A small image classifier, trained from scratch.
Model: arch coatnet, activation gelu.
Training: adamw at rate 0.0012, 10900 steps, batches of 64, held-out accuracy 97%.
Rows from block 9, named by matrix and row number. Rows with one number belong to one neuron. Each number is 128 + 32 x the weight over its row's rms, rounded and kept within 0 to 255. All counts start at 0. Numbers have three digits each. After the name is the row's rms in percent of the matrix's.
# fc1: MLP up (model.blocks.9.mlp.fc1.weight, 768x256), inputs 0-127
# fc2: MLP down (model.blocks.9.mlp.fc2.weight, 256x768, transposed), outputs 0-127
fc1.203 113:134071063112071115093109105126148149164137171116130133098139128095137189050191136133101097118135099137157094139159112091173074161219064113104132153166090103094119152172156097148105148090134120161112138135120104209159111098167132119063118066088120147136125142140136108118115152141133089082163180133157092098094033144165138093110164118083103215112147038108106174118107131124141111086118
fc1.204 099:115136119114084146139132138139168164155082143098074175083123110122097139072166141160154136176122119106164104122193142061095145103141135111152158097112106157129094153129178129179155139085181128132108111140100115107196192160110145105119112129067140186132092143149133110085124119102041117144130145194081086184171132113133076148126154065113069112132171095131162094141159140084074106073106
fc1.205 091:076116144157110140146113108139201092168121152131075150116156110121099162115210127132158146175155142108180125163092155066093105154112101204132094201093080099122071170215117130116182102138124067149123047092135111160066126163190102090112093119114151148119083168164140099128148124158098102127171116193114133159170125182167110137108167083138087131098187130182082140116117127106105136115093
fc1.206 096:133040145164102121170125134166166195105119149094143144119131132126137163131157127091131159169145071112177142122150147148138132143134100184138184194105078116129107145165098124129129143120116086154122118141126119108119082145163095084128154133081104140166133159148108108104145095126108121111173163130164158124130094186184098132059199082157116207094155105171138154088105119144112105117178
fc1.207 112:129108137136128106101103109188093160141127112133148126087114115075143158108142141103092101191128147143115141080094113098068133105107129217126166152135127124072124084186112130169127138078158101123144039090158183122115078143127125100134156114119107104120152151123157146105110103091100133122202126151134151141106098152167111159136148035152029137161137133131147160122111114165166144120088
fc1.208 100:076125162130123154209138109142153164112107167153124145097123159114102199161176071148129120182129164111186107153078130074134129088136115202168138175115112139144124172188147140146149098106113097125124075161194135125063173182159126131119118146134109144122095146109163059114166129171126121118166106176118110167151106136152164135152118102139080112077174161174114136139133124118098134104106
fc1.209 090:149121114106102136200121096170144169135078146145117180130112137099119153135162123143156095196134158097196124109106133107087141172156179135124157146133139168104138146183092079151138155100108128167114115145064089145132151152114101118100111092069158153131095170128158087131155129142092137140110102201118105136132081129133084140127132092103048207100151138130139145131140149121113088108118
fc1.210 097:094131082190177158134078149112168167113190134108164140104130110133180167139136146148051164127139101143172094149145108094068119140152066112150119137155061095115132166149154088168186051037109071140141120108079144135136151184154106120127121154063108107068158158198144120141133141122106147151172117145086089164159139098145138124128190109105048106108191132093106137144136099133116128141127
fc1.211 101:084130097128131134127176097109109140179099136111124179164114102115089197060144042109167107162132134120155100142106146060090058129166107150160151133090113145060147108128149128135092122139152100179107117124157121179151120148121074142166151105126108093120149162104158081149154092121051135107131090151113074167141104180170197107119110134081084146124176111076115081106141084111146084149143
fc1.212 104:152143130168156115106104161121142123158132115185085137154148062130121165080128166121098110117162148138134148114096073066027057096112076165130086108146121164149133133149118163120139117118176118130141077073142105131082101117088124084119098110122166106067105100108175110124186082151166142069084089148099081141115110137141111111137105041130123170145159050170119111083093150117074167168133
fc1.213 086:113105090142123119149131123138129104170138110143102151080180124090141194123131143109115089135088143121165111111077085117101099119200078139206155111113094140079099149143148143177101101107150131182121045088159126157101089151144097146144108138099157115070126117122200101147123121136105085091161047204121095155131101145171118156131111120056103160096206054124098129093115109155152144142116
fc1.214 107:093088097145128186155132118131156121150111120075123196149199090127157104115123112129134117186111093096137143150155153139084082197145160137159124134140116118114134111125137092079110136125152133186052114126099144151193142121095095121125153143107120067136072157154146162113110084101060177141076122160107128184126134136138123107140120116082124216127212148145132102124058127110140132136188
fc1.215 116:099142071099098129116069099095165143156104127102146136097110057100121114112160125193146112121134123180141114132138171025149055115141056143085142131127091142117139126203135116152092137058120143131096139094170079159183104105133172093125114026141129142085124104135205115144123163176131167106171109162128093092089114140134139139145112060043081149162117087115064127086136129123115143087062
fc1.216 115:114149119115177133181119094084151110108137177165179115163187115145151181071165144101062162150105135127132109133124086132101103145142081110156165208148083109149128216163137112188147116122111115149189129064079091137078095129144125099119090090111182134098050082149174077089119118166145061119158136146109124106168050130129128115062128147126149122127122103081146112140198127114081080179116
fc1.217 109:139133102121121116120143066068115142099109113134136116136146090120118168101128106107135099130102123169165127167163093059132068134171080183130170131145119124116111145135147149163131114121127161135120083144173125160100135079166123077098120038131151147052120109105253084119153182167163136099115094157090109083140046141134181120111120098104131147134123079076116182090151173114120113139094
fc1.218 107:135138096138160144120096055131132117128135110098153091065124118072112155089164200112148084125117132184153099163117074066107090087172045156098134138124120100086141181159143119129103142158100131176085056116169103137128136136212179145085111103091129180056106112090167124140155130171143085082103078165112088134177096131091081159120138086083110104080136091088067135083132145128098172186122
fc1.219 094:158097103145149134153138048153120092141141118095126107103117150133123130110124133082077116137146091191158102109117097067110139171173119160081111168125108051079118214197127148086117112085092113187073068093133118197096122153140129111088188096093121126102158143112125115126082114140123131099119150179150055172096113135152173136135164107133103136068161119133098176162111139099138161115096
fc1.220 099:115149149156126179127081100116178121148142116095106145114149113142137145114178171109137148105115137116185075128180122141110108093144079144165132199100103112119132146158094118229175099128139096182103083093127137136110128154124126136146079138142244143083049181158142101132163120159119083121167127166126123122213117102091076141092123128075146156113138092089121118119162072101108101153102
fc1.221 104:079127138170135145096118160130148109127088125096141164149122098122139173115247104104167166151159166156198111152113129095132020167110075180122094125098141115095117132140092128121122130135162089180102075099155123123084135123179058130110127110136112082131105200118158093153209122130116123154178096155122070148170129194151156093116110093112080166111156097158094161109114083130130123097136
fc1.222 113:122168133122093145118133104124147153190147100110092117130106092125062168055168162137146129130133089175188112138076140079092117107200050102141116163096147096119093209164163127144124148183134160160102111102141119184150146200163158061098082116119144213100092151101141104155150167131108102084130100143050086132148133136132170072103172113103146105099150082135128147093165122113081145149124
fc1.223 096:145125128133148126113136179132097160169145123139166153132127087091062134062166073075179093165073102133147109146105151060084141097158106103173162131153126117075088189175165144187117108141192144144141068103135149102179098187092098085090120064115137161146089139167134104095178115101115148051147164153083132131121031142114128067085120131099145142108144120129139133052149078091113116156116
fc1.224 099:111123162182167162139089146142152203133080147125165164088151058136139127120159099160191087192107094086113127208115154120089055170112165184144137139131115180125123128163168074107151128111142069137108100115121103141148177102095117104087103101121127085131100160172115089164187151097090187162113150172122165158150091139150126134084150122138058134083152179114093167161109102152110128175145
fc1.225 105:107119149116137183090104104145147115088112131087114116135161104153162187102182091072116133184152154192168061146149102113122064169135056177097159197123098143140089126161058120113180153115111145112117108109097177129113122109177135127133095129118141184141083161128163074135183118155109106157183129132095105103185118181121135115121137074123097121109115114116159185125111103123145123114111
fc1.226 101:134121095094139114108138126159095111137085102106158143123054134051114111132133130104153092172134152162146130133057159126107089143125144172153157119147147150093123152227102174129124114156126146168126057060085134124123118122133151076102135096091128148095086131126140154125194122125122114140183144121110133148167121104143107144151129091153053125137129091140090130102131150113084100155098
fc1.227 097:122056117128170161069055088154192145089156142108154109124108101172110143129122162123121135115147050166131095130138173124092145098192094111093122153145091135073134137128152101165168097128092098172131132090102073131197101132164123149052147071081141085083106156137137085110151101143116111121107155145103099124132104104133075126121134139087081189076164080097088151095166102167164103120157
fc1.228 108:146105131086092134113153150126115202121098220107056130147127110106116193099167099124104077160139152121182092148114174097132076119138099142150164106163137164131119145103091154106148110096102127128104120136130089118106142096042112084123135111132187158122118128135184033113171131107131145130157117188119111132088098091197161094168112126121120132135151107157135222162120131113115101071151
fc1.229 109:071104056113116156131108113145132151207108157158101080115103150105148161109134130152068107110169112178118115072122090069166098088147105124119116108115011151092145131128137145149126127083153086095167159088164066202122075129090185121120137080095114074124166081135119072154087115127094117138102140138149081079060098135182160130157148097100091123166130088091121106140146161102157113126145
fc1.230 115:180087097121132105082139074109125162130155206096149131154170075115150211133108117100090074145117095122137105134165111127140086119226078127164177156162105119131128117143125139194146080064132140137119099137114084119125122115144095129095170078097194135087137133138191125082167116163134124086152144160114112140125057128169140156108132126072150141115197058114110168080116097140165129119131
fc1.231 095:109092091155116141073102078170166146128114170085105123105152080088119181141181137093095151148150140135124112137125123078121084123144080189136139177178144120104093108174059132166172093108117142135081081150073129114140110093159131133103163036123180145092138170101157115081168107144101088131154141158085098146118122140131115129093128091073089143142154101119119152071121095109171139108105
fc1.232 113:066086089103131155161147130139144200101092178131143095110128145068162136127134154123129153167093080165161132123143108106108141106165111149178160152119128074127082137114093165112154071104151142149083101166133116107143132110118098073130134106027148107111139137112122118120124108135065124104078133172081064152120146111188155074136178119090117145135212092143145129045101140088116122083143
fc1.233 099:127126174148065173132121159134110086168173183128080143139158122156027192048233119127155096140124129066120100108144147113141132168127112181116134132150074151131107105160103161188157151138197125121120140176115173190137137150114169133137098132121173176146092124138107072112120130101107083135137129150130106130113116126148109102156127097105115151142132130142145188134117106109134098107124
fc1.234 107:140124114137134138081094096071134151148151128048125134146068112100124173117155124107065152158178098159148031147120124147109053146181085143149145123140104118123120176144121111132151112147103125125134090051074101153148121114153103114117138146112175144104089183147136108142197143173148121083194106112088134180202090118117139083110127130128109166082150052095085170080117104148124135139149
fc1.235 118:148134079144142116071093122143218141170150111131105131147180041124110206105148150160084096098127140093125153084167124105093057079123117144125115092145115150048152114147157102150135084124201023099118106125177108165160118115124170133137112050124161088070147156161157116084102150134145124102142110163153132128109138120102102147116130069078088147171154148083102134141136099158147127135185
fc1.236 109:124144146185127128125090156132135125200163148104059157162124057134089144068150155148105107126176142120157105104136123083103056132129066115137090133089101158125115166162088158116103131122150115161146111076128064125106094111096110082090132115094195118164101123128149103137175093172112137074130101159146075173137113152179110146104125049131090159125140075197120136091118123135075169150140
fc1.237 083:136060100140137125083129132173132139112125159146092143157159153155103191107142173096099199121115131108158122141124089120116127101199075129153148132138128117117125119114102149153144097100087078177117125166140159125146063114140122086131108099051152105127099163140159070109178085119101058120101120168146106099121061153151128091112149093153142168112125090128129112104139131074111089126160
fc1.238 087:122141098168099164098095124129154201179113177140155148064125101109119175134172106134153151155113133130185061127110121070045085114140065133152106126130106097111086153158154130124143082093139118134102070081116105161100134139104107094126132118081143113088087184169163067145164118150079169099169093191060089189091100107191142085131166105069072145087225119154090114052120101139127134111145
fc1.239 098:075109133162149153156151174117171153190100162159118132160112102134096099081140083099136131156181096173200149166105159087111072139112151177135135141110109111089107156134096157104125101143117067165145104080120148133102117119083093053092167144084098100171168194169131114112104121106074169130111116156119138164055138151141186056154125084145082098130174120177142118111084136068109123123161
fc1.240 103:124138162135127131179135079136161136126128148161111173186169113149114154112156103072105169131120105090162141104097074149098114167180086161203165160088138139154139178139112146143154145131115137148141099100102118110083065170091101106162121148114219119116077128068171068073144102162124067125129105134101146094139093138150132102060114129124175189103128095150143101081110121110093083179178
fc1.241 090:096106052185111202141098111106144159164090155124104125114109103089159119163187161123098181104162138091166079113161093039119100122134071117130136169068094094102130154173141124176151083073164111134131143163150081115139132133116138110173134141073169100121137104126136088146172097177086107104158099167154104139143148091140081093139121111064116154104154162137096080098138149111152124113127
fc1.242 092:096116111170121145140062115127218129091123146150119141105138066150135130165168182181155138095125091119145138161113130083100110112107138188100107132110129113134094102182129150121142141073186159122106100142127095177143132074117155097131095087118208127072128113113139121109138124152114138112092106159071104134091137129152062132108187070102087195115175136153064120086096118155138176147059
fc1.243 098:111121138123112202162081133135157127138144176135143112091123125088078153135137103172137120153107130078117044082112175106121133126126173178106176085152095168106151107197144128175149125106186056126147156150137171183099122146083168150131122140142135120153122140161134092154087148086041097127151127183125106107100140137157130138160158128089058115136154174128119155126172105133161123097137
fc1.244 110:138106169200095124124102080087159154155132134089133187122138106105099191124171107107094120144173149045159110128166135159141122137176046124176151178155062143124146156129118097147117107100108058190125106066135150137083085130133080134138150108140173078153085194142207100185102090131120161078220115149148131138155102105131134142068138132101107149123158143116135098122131072146127123174137
fc1.245 093:152170169122126134155121129141171135123141142120175134144177091148144153176177149155151186175084112103120097176111112101110114172089157197145155151115133103172119135222135129100180094110159110100142069112131163143109109119084147090140078137149131146111053129150195089108124173152129106085127129141094125141093132174167149122092130163133142142118141136174058159094172081134152118151087
fc1.246 079:135108105107143169116097113161193188145128175108119127110159073134118167119165162112126118188111084124159076148122133078108108144183051185132159157155061141113105144169143118140157108078146122156130109138118097132144106117150129080068124086069147105119114156121139078111166135124095144111138141197086099121134078161146119095075163083086097176105193089119114153092128107108154123106124
fc1.247 095:097112095116140192128058145119115129198152203132131115118101071168113153084187142148125084127176101093121044149121130094151109130108124144140147161089075183117134166149119159161129138140169062179150129105114032224119149089080173120064078102121149091154122106132137093171110152123094106138112109161175062113146091122169122157101150094121043096100116113121092127162137138136079079158168
fc1.248 092:139105117123109139104132135135139203142138214047107142125127099097099219082192104100145099172127094113162063141141175093128101107156081165182186102154098142090076137133113137143121101082149086180136114117139073152158119098104104102094164057081198116144118163116130065134161120128093146116181125169126059113139102098161166122096166080090096142100151120083111155131094096152152113100152
fc1.249 104:111139141112109181161152103112188171132162117117084100148101120125079126110123149112127181152166095196165072129143168041145101121147120158110122143107082133137069166172139153101112143131130125142159111098144091162064164113172182071117155094128124160169094152117120111127129149140139132054152179140102073146153097196170175095077169045125120114139130102161134129095123150071110142126101
fc1.250 119:145136122167108117091126151157161135189105102121117178101116079079116165128190139161104109139086154095164117118161124109124060112162110143178141084140131149065137184166192106163100086110115073106088066077092091160154127128124135120084122115109161133080078153156168119103109135138124136105191084178099149144139129094124110110152115132060098167095155149122079117116133084099108157113137
fc1.251 102:093152141113116148206124111158181144108144156086091106137164119130144106074079132134096071143127119159196129142129152129136061165135097171147162170153108104123126218130083160131172164094084111124120114160138133147128145138134108085160160093087153146099130164137140110094142109088143151154104154198118087135123110133188167155130165091107102132172146126113158150151157152088071114123136
fc1.252 106:169094067110102125111126131092121185092142176112166117133107146094112164139139140083145167127104068176129102160141131130161131078183079145140177143148121058114095128121134164143142110153099143130100114151138118120120124106153108121122157132114175149126162180114137137124212173156122143058123176116104089159130042127139158095071140118126140147104139088112127168047109109094150132128161
fc1.253 094:062091115186166183094123143156155149136107117136164109074124124124091170101131059114145149105176152160196110167097167101104110106138080130142123113100091116106137152147126131170148062097096074163140108131144126119109136152128076142121128141094089097124129211132139098155176103120070133159187079156082074167148142132156152133165131144115039113128169198133087122125160084129114127125148
fc1.254 107:154142094155133124129109149162137152175152116102055130109144088149127170060151186142111119113146140106162138113161093047112112151143081120112102094113080150098105159156168151150123158079201121110098102123141057174187140139114160040114145121050124106079144092150151048122125127139149140081121071159139068165130105117159088148142177047129060164115135064155131139137092128160087147093107
fc2.203 128:151147138131124154147121181129136132128114127165106083092130133099120157062158129174138121140106086176183129145113124109094173104133102166067158136115124156128082110127153109130109192152161091160147112149108136138137156169163194100088106151121051150137149158139126102157135158088110114150115101136096138083144113103121150067116182089095064176106126110109149140142097094136121147117167
fc2.204 086:147122137092089140154132146141090111153170187105099097135176089137133168036151142140101056178101135109152071170098186110146147191206086153109149104165065120177092155168131139156150150098095153182105082131116153203098171130138133138087098111102166161083127105088190098131163147139150110139155151144093086092129050113172162134120129110140115135078126120167129201034130123130156131066079
fc2.205 064:139102126179099103077168082127126120144121149050121120162121110104138104094094129070103107155179174144126106173221157116148088108158109133119170132123113071114095093126115117151171106110032139129141145130094094125127175103183138179120207133120112166135183184155157175058104098119126113119179160116153170176148121154082173178141125114149114102170111139116162165122149118116201121088102
fc2.206 105:116135114089161124130132137134095121062147089185154107127127113168187114144094167191077155075095125176058173132155081148138126098136174110130095143121153141160135109120141150133124147107160165064130151189120103109126178101099201101222109143157129137079106055114096171127118171128179117136103149114107122049163150095099097126101119162124197107160108115105128121165172177075084117118125
fc2.207 128:176137145089180115161188153109066130085206149182129138181133157146117134099113112082078098094119113153124178171170106141126142126188170122130058161145091128183146200092115094138146131134099129144152138166127068131065158095109107158085122178128126153104144031092041099142150138166202106135106147100124114129159094088140125113102178157128166101049097098087181145164125144121111105146127
fc2.208 106:180065107186120106116160098121139138146139147113078164147092091126145143122083073092108101150213164093156070098129159142099145124133167051121158145101111107129116120118134091148122156159107138142156131093067118123115152146084103161168146168115125137189155172171113127131142101102129129068146160066202119208154135121158112196109091131200082089127114105158159144168097132207137144088184
fc2.209 076:147124126120114133151140120158156198130141178167193121079126128098115111159190112144204086129091109155152133171098153062093192103104145120086144155159111151107064135162138098097118120101130157141117063091099126147177125170147165101125120094142140148131113115165167125116140139177142187087105149191073162090126065108104107165137131117135087111113156115150080134087083138126158174117083
fc2.210 103:169209156131137144163180074092129116120113138137099125115137157151151137097161135121113154138122077176168154125108084122084176106146124125104177163160131149145158166077174066181126154096125127152147075084086149147095115156099170122157139188169067204078145091059102059133112142128154117157127117084113170119142111073145159064140165092146118129103118135025141138096134140187138134118139
fc2.211 110:122113098127109122057092102151155087158130111139146082137119172117080140121123150135137146052176074139129204110081053170143117113135088081089157096100136126096099106110145123115086116150139121127178168102132113145139037147142166177119146090175144128159092114104111160126084061126127069091090111133178145069119103138125102139155132165091128143130092110112110073089139124163173177235149
fc2.212 110:107106129116132149131168125056117086100166168089121140143102165144118117155131155138162088118146078073148157097119190164159166127163121064169135124159125059189108077048110145148118109159081151130134137154097108133116139140085142149100121216139130137163127118136102138143065088129109171137112140100125185151132147069115134128179128184123149069055174129178180122126125148139099143060118
fc2.213 080:146108099124053107115115141152113069137110161145124179119175182065107172092215175086129111137164191084166205102189121151121129146141133068182111136124126070088106110128089192165105106175155151179149122186160085131108114149147095151150141123078204138104116136107151156141108046138128005115135116158158112152170080138127072149128129135076148181137150081139158052119152138131137147101105
fc2.214 105:143124177145047139062082111163107097132171119100094104141106105160072141098104153134187079148158130172069096132085149148150116094079140165116122075104162193113126047104153164147094178200119130100174177183104123128143090116138172194105111143168133180143189156086139111184102124113111134145119118068124090135138156193099101196106104143140136121133080150160109108124119127175138122106127
fc2.215 133:182126128097107104105132068103045098162081143084177159136114142110122113171160043114153160168127138163129159143105104120159130200078138135132159156153187190106106125194185116084072183112120146123141114073125103127105053090078149096170174097142118108156106102102154111142095151139154185058140130064130101067142078177106139111089128104101176115181135098113120156149114148153137139106142
fc2.216 089:051191146146156164121074169102163070136127109098126153166100124143128061120161172167171174073156119137147139106116115135094142167089111103113100140080149091143167157124100142140146155147158131155151148121085163140179076187100123161077093145147137146109083154134086109135084096161107119214121098116145142119117195110134077130176123116114122165098106127159090070095161128162111114150079
fc2.217 131:150121169155157084113120156160058116084125134098079155161056125188091161131098097121127109150155077142128128113096149166098202131140117127150131125162109206142146146060165177198139124140131125162172108132076178078157087142075126164099120130076103111123153090096073091152160122116094145166146140068092097123124117117092158151094123143149111052087128106116171126123123071211109125114145
fc2.218 101:166121155128149122125161102097082117109157155119127148185113100159107174130095049120092097106094074143106174113090150111076111148180104087167136101138138137123125111116177119189095114144142143156120092150087144153134074152076125147102178132124107084094151100108113083115091112132089146101110098112097137125116119094128170090107122170066123115059153108105160134103098067203162079124160
fc2.219 097:098134124131160185135166158131184127157082176128141108092194116133179118179141144134132162158083125138152150149102071079138134099111130162157136179101104106158087149165061182095170040103118123137153063102136129135109103153108164076155114093108128080103109153139135078076169131171117147132106126197101121085120139148160132126094167089129153128104147163192100071063157145049145153197152
fc2.220 082:120151154073156159171113178106159117086129146183114121156080143105162104128151075140144124066124099139129162140156160156116147113106156109127135108145072159138140169099123157122153117146120125138219180112103056147124141097095151144104109146150101106133120079181100081130138147133210172158090104084156136047107139109094132152122147161116151138142102090124086097154141161145106080154092
fc2.221 104:095132103182115158094164047134159103112097129078157114109127139122135109130078127107151170130169162147153132085140140137083101137103133122113145165110182077106135082110104086132149127157086115101106146185119139101140153144177100212191184172168096130092159208120155141110087077102082107151100090090134149161147161180135109131140095124113104108149161181078132095113157120184182142092121
fc2.222 098:122134106153112153132177150117117113151171121168102070173130098104174082077098154098094066108132118129117134137140187144150095142132135096114174148125098161111098125143138148174117115140100124120166186140069147117095139099154189106170177147173053167098175119164180143149088143113148138154160102141113175112092125076123144105145085138106143095205134183153172153107181145102177100122105
fc2.223 094:074196162096114169141095212148149118109213141174141061103160143109139108123171183109113121135103113118106110170106146143146125137148139173136093110125131130181110149123111130077172160165139108103110136141130137127102166160142106111088088163193126161163107104170144132187137163103159143155173186085101110118134137148163125075123151118194128160134152173132093153182133109079087100125088
fc2.224 120:157148158156065075099135107142116133188110139153119133104112151171073213172162074139116110121125122050100107095107105153173166131137150094130132107138150136133163135085172097151102103133146091140121102154146157144106134148112064171101101097180143138196104137112136123163105129150124124111172117125174145106102148105088171102090080231192144108072120201124132127164118109160111082139197
fc2.225 108:115138127136188165106075115120108131083137066122160082141148135127108111155116121135158149061101155124126093128128099172132143116086096076151131127055161095139157092101121093084149142186061133125099149165142114090093161103113094162132104147140104119141095154077121158173116098134125176160126070060128140107174199129097081135103100181110141107120090159115112110161100126165075165164188
fc2.226 099:151173135164196149140159175105112116058204147143100123157165154182123104132086092083093122092114134110136202122149111162111164138099121091154092127127113094149146133073129097159108149142142092147176114176167117074068118144090103160114138179120116123161155116148054092137130080127128147143126135076159143127158140128127143098110155127151184124089101181108228103116135074155151162146120
fc2.227 093:085102125157157175119087160125136152132146165090131156099117120114151114116179162104106139125154142111161102117138105156093138115147082133148152194128090132097152157113081132188168110142104080167145094148128110135114129158105090150149106211060106097100130175111113084182147098207093097166175077124172137179160147110136097161156140116155084112091116138138094078093122107145068107120166
fc2.228 099:095122085141140136065032101163110115139109112102141115102095143173123170128162155136117143092144051142108082162136075130207107142167107134121099119136117172099127180130107185132117088095120102167135098133100137203166075090114166149089168049125108058088098077061084168158087130136115123126128131135143052106121111139151124109112119155093098164068122128089049081138098116112123109194152
fc2.229 114:160143167097100120140134113142062094131132136119186122088132217112108129136202119122194128120125123152111140123117161144104166135076110094107107127163201093138115113144151134111116151160102129149129113134144171135114128178136085206105142102202123168157082114090088149131111127117132127102161177058133151099141085138080141144125137149140148109096098140091119172161141100195130136123143
fc2.230 144:172052100189120024160126128174128133118100158143102192134104151144149190170087103132100103131147147071149210087126135186099171124154115100144141160183129170160137093117113135183126128078133155143097122165091108037158101140119101144208130102086183089083158092156147158069132081122089090138152108109104136112086101110127139178102169149127122117120158100144152097089113121181141166082134
fc2.231 058:126154179066122089200134202116106147056141131128148108147116147143151099081172149167146123154069122158127134150132148175090136145100162146072092126146155165206168112105155095097154158139137124104181134126124099096117161172104117165086142091142108129119100107135092093119137169114178116130043141094112165119140092145103099170128182144166121144160071132138147144194161154158129070121099
fc2.232 135:126079114125117118052121094106080162125135186107165145141152150132159113148112173146146092169112184053081133179177176191133147174117166160100140148143178141154093079100148089074137129160121195053137111144069168120160148095131150104112131175144184158145093132137159187106090153130161159146141120081123200115109101152113072123112090169167145121164101131114105157138070117159091143147104
fc2.233 089:153075113102106139143128058172147146122110101141138112080136156120178190141096134094087105149133161167087112083119140160143177122163117125142174143202101116127128037119081189125115151101120175149082186150136136130125153097172136168186153124152153140115175117083175223127108107117117084149135171085106100094125149109089139173154132150063138159164154087116128131090176161117179156078101
fc2.234 097:116074197135085083187137141177192179114106145190133134111135183140142137158154116166180095166093158055147199178094190110166186111155140187109121118184090164184108067169116069144129146060131127127060122137118099125116126131142127059147121137132156116133177136142139178078136140131119128137184137139101188132089114137140112185119177120191107104133159178173119149090068113137120155057102
fc2.235 126:146154117137097131132129153102148123186054105125181121101158110051113086134105175149162104094116203132113179131166097039122063113073111097139136112083119089094132134143093125165071143149112146083169115071129099152120161118114155075131110105138098116111088121154156163107124087146197116108143133167144206152100098129124081129155084091111109096165059150168085161120094212132090094174165
fc2.236 114:125043094117135096097142157080110116116160169082151174136105140161172149146118149104121060125154042093106146118152196171125171086123174054117092110173085109189090082109098162176135092116099157139130132109105119138158108132097132159128118186126148130142114096187108148150135089174150145120176171097143174135157094081083103183156142162126154117059166087155134107119091100173116130109098
fc2.237 084:165152169092123129120180176054074102124125094150136095143106183175096115113098144119120147123105090189124125121096126143140180112154128113076116128063092194137159142135149104151156113142082113127175176089156108109108129155170130145100099137128083121150115114163109112184165154168140136132150131146141145087155123109014141104148147146147194079123104119094148136135127119134138093125140
fc2.238 045:097109091100143192128077170165101131163128114101143162178099119083140153160164122126169103119106159096125111139089128131126127166196095092185167089119135172099123137136155150128077062133133130132127060096097152156167108142105107140118150105078126106090091183128146147178104136177077159127086097156088107131099144107198117098158086134059111169096201095153076081071108110158127133133119
fc2.239 103:106199166135121167142166099129135143081130071129143136135134171096127120165089155152143108169099161097151176086085067169120151161202130104192167116108121138158169084063132105162135106118160189135133156143102136101121116205119140156156097176136108145125093159106114119128135086122077087178165124113100170112161194110138127120168166165114171120130132198089169083093172130153144124124131
fc2.240 106:090194117113144197095132175111090049096147111080122090196107159160086062131091159134145196142109142180093109126167169144166092169080162152139116113056114103109117137130142193113157117159158097067168201114153129150131134163116153126140097178161122111131082155181091100157104175134146133155136149072152148117154185143120154089179112125157170108158119134103120135157211129087147086120072
fc2.241 080:061082133118134082128116104133106179088080145124200133119136127101163163124159079151138089152100123064139176148148112115080152107123116104160200113153172118138128042085153149105123170094151193115088127212089135084168105100101077093163136117138115128128150120132150148091102089125061117130116096096088156091175136126156092173113169135109094162142163126145123120125105131199093119092074
fc2.242 065:104184129145131187131083070179199114153169147127078122124117101128099108175101159191145148117143088118108138163060084097115095129149127187151141092102123205105103112140127100113112096143166140118109114167128109165155121135127223113101103084116150119079151149108114087102133151132059132116082097178035128088142171124147130099066152095073111147127176137119123097108103124113147134196127
fc2.243 113:134092120150070110115134152143128108137130136145132098107149168055120151146125176075159109125160211147066107133123147186164116067124092143093119146183157089104119063087050169143117116146103167136138163127114130118080105132162090169135113142177162161104106146084175190183123102144182074079142127114143126161095110103086105147147111185128127095104075094180130161064126167105099158123161
fc2.244 093:111097118107151137161100178166131110075156124146146069193133141122124072111075117077166123069094140185102132130138142168162108143060152153132136106128180077105105122145078188108114164171106136120128180156141106088125096100140107152132145130154112066131116175156117184117126118104162134159096088115185148110118179132115139128145075166137176116155052160188115116146108147088133116118139
fc2.245 099:086154128132113079179156139144105092146132144163123160138087135111184096143104135134119117122171173121118175086094087119111121171102120128125093159112186152146140098105136149182066207168226181116147147144092099093122093141096130102207130135154099148130189090090149154134147108118116091144087111070115130095096144162146125154126173105149123100158117114159171112081145162201100120090095
fc2.246 034:093131146104102164126126097162143161154144162085150086171133110100136226079206136111158103180077108102211107119101147122168106142165113124166181108153110126133119151132114119111195101134098089127077077143104152207131107119106145089100118097083129144100114155096128112134142143138100125140118145138088088150135107161182131126155130078106112149152167113132121167110128120144119138068119
fc2.247 099:167115140100107038098172144149102135196096145120143115100151165077137161181181203098102114160128123101027151095090133138202125122140124113139130154157187090152130060123064147099093105144136141129143127083137146131116138149137102127108134117203101141172115099091123192127138110150146107083166171104209196132105123131095136118098164178175121124091069126154134179115114128120116154153173
fc2.248 051:138136138087137124120170120104119112140108177106113150155123096165165189099180104119091059149147122126163133145149217101132066144175125105124173095130074084142097160143125133121125125122098107151084112123168076255118152106094119081127155087112148130117133130138163076092148149149161119126174119155136117133122090134161162114118138066079087135113141061077145225146134100169144090137184
fc2.249 115:098109139182147126145142131147155179103145086088091138152146064120176130121111095136097085195138117113126144155115128150100127136155132192130189111138143132159156060128144110133143154066141137143088090180060174086141140125104143098151184174111066118148190206137118153115120149101051151171150101126091162147137205095139130134098156133142078051152173180161154121138097124149147114099133
fc2.250 145:166100083152082117109088117131176139163142131166163078100133104078129202141104152137101107120109168102139115165133118109148081134153092129196136101123135063098139116201126158155120116099100144095159131122117098166111127116116122149082169125138126075123108139141162155110106082079181082111156081149173137128105142082170138150160095170096093136137123144148092150123084148099141136122153
fc2.251 123:138094122192125130135143151139127173184107177120190156150130077094145101127100137140177118173118145102134110093134168166144138121102195073112070188147151161134160128117061110091187155164110134114126145085058104110130173130094096111036090109116146138178113147147143151163190133088090188161078144163125145142081103125107150174150081138173122129119116112193143168165153121118115151133139
fc2.252 121:154085143188129070124127155162131071126113150113055138147080144180130144101078146195089118144157148098147232080096138168122156127111137134100119144136134193161123104111101130170154151104107095087115115121099121068139106138135179096171095157140122114115195093167117113115107147104102134169159115121138170115116143122099118148139185118164085064118104115182144125131111120187093170078142
fc2.253 108:103128142123139188151162078111143166049116096118067101082148140120203154135192207098112175155154111201164100142183101148105180144154118116130170189119122114138086113137116148138136124149133175137113072168108172114125136115153181083178153171090128192106105138070115118167168123152153059162182137128114154134212149083149090058116159054122147173152126131110173123097114144136147164101136
fc2.254 111:097107079117100106110156156085144138172108206146033108159134152162128170125150166167105159149149086097117088160204142135163164154086181163092103107145161159153062165156173161146073114125146105090159167111059149162157131097180145086117163131080146108138116094139133155146149146181155097080156130134123113185130074143128110102133113131161129138132168055141155138182098142063113152123085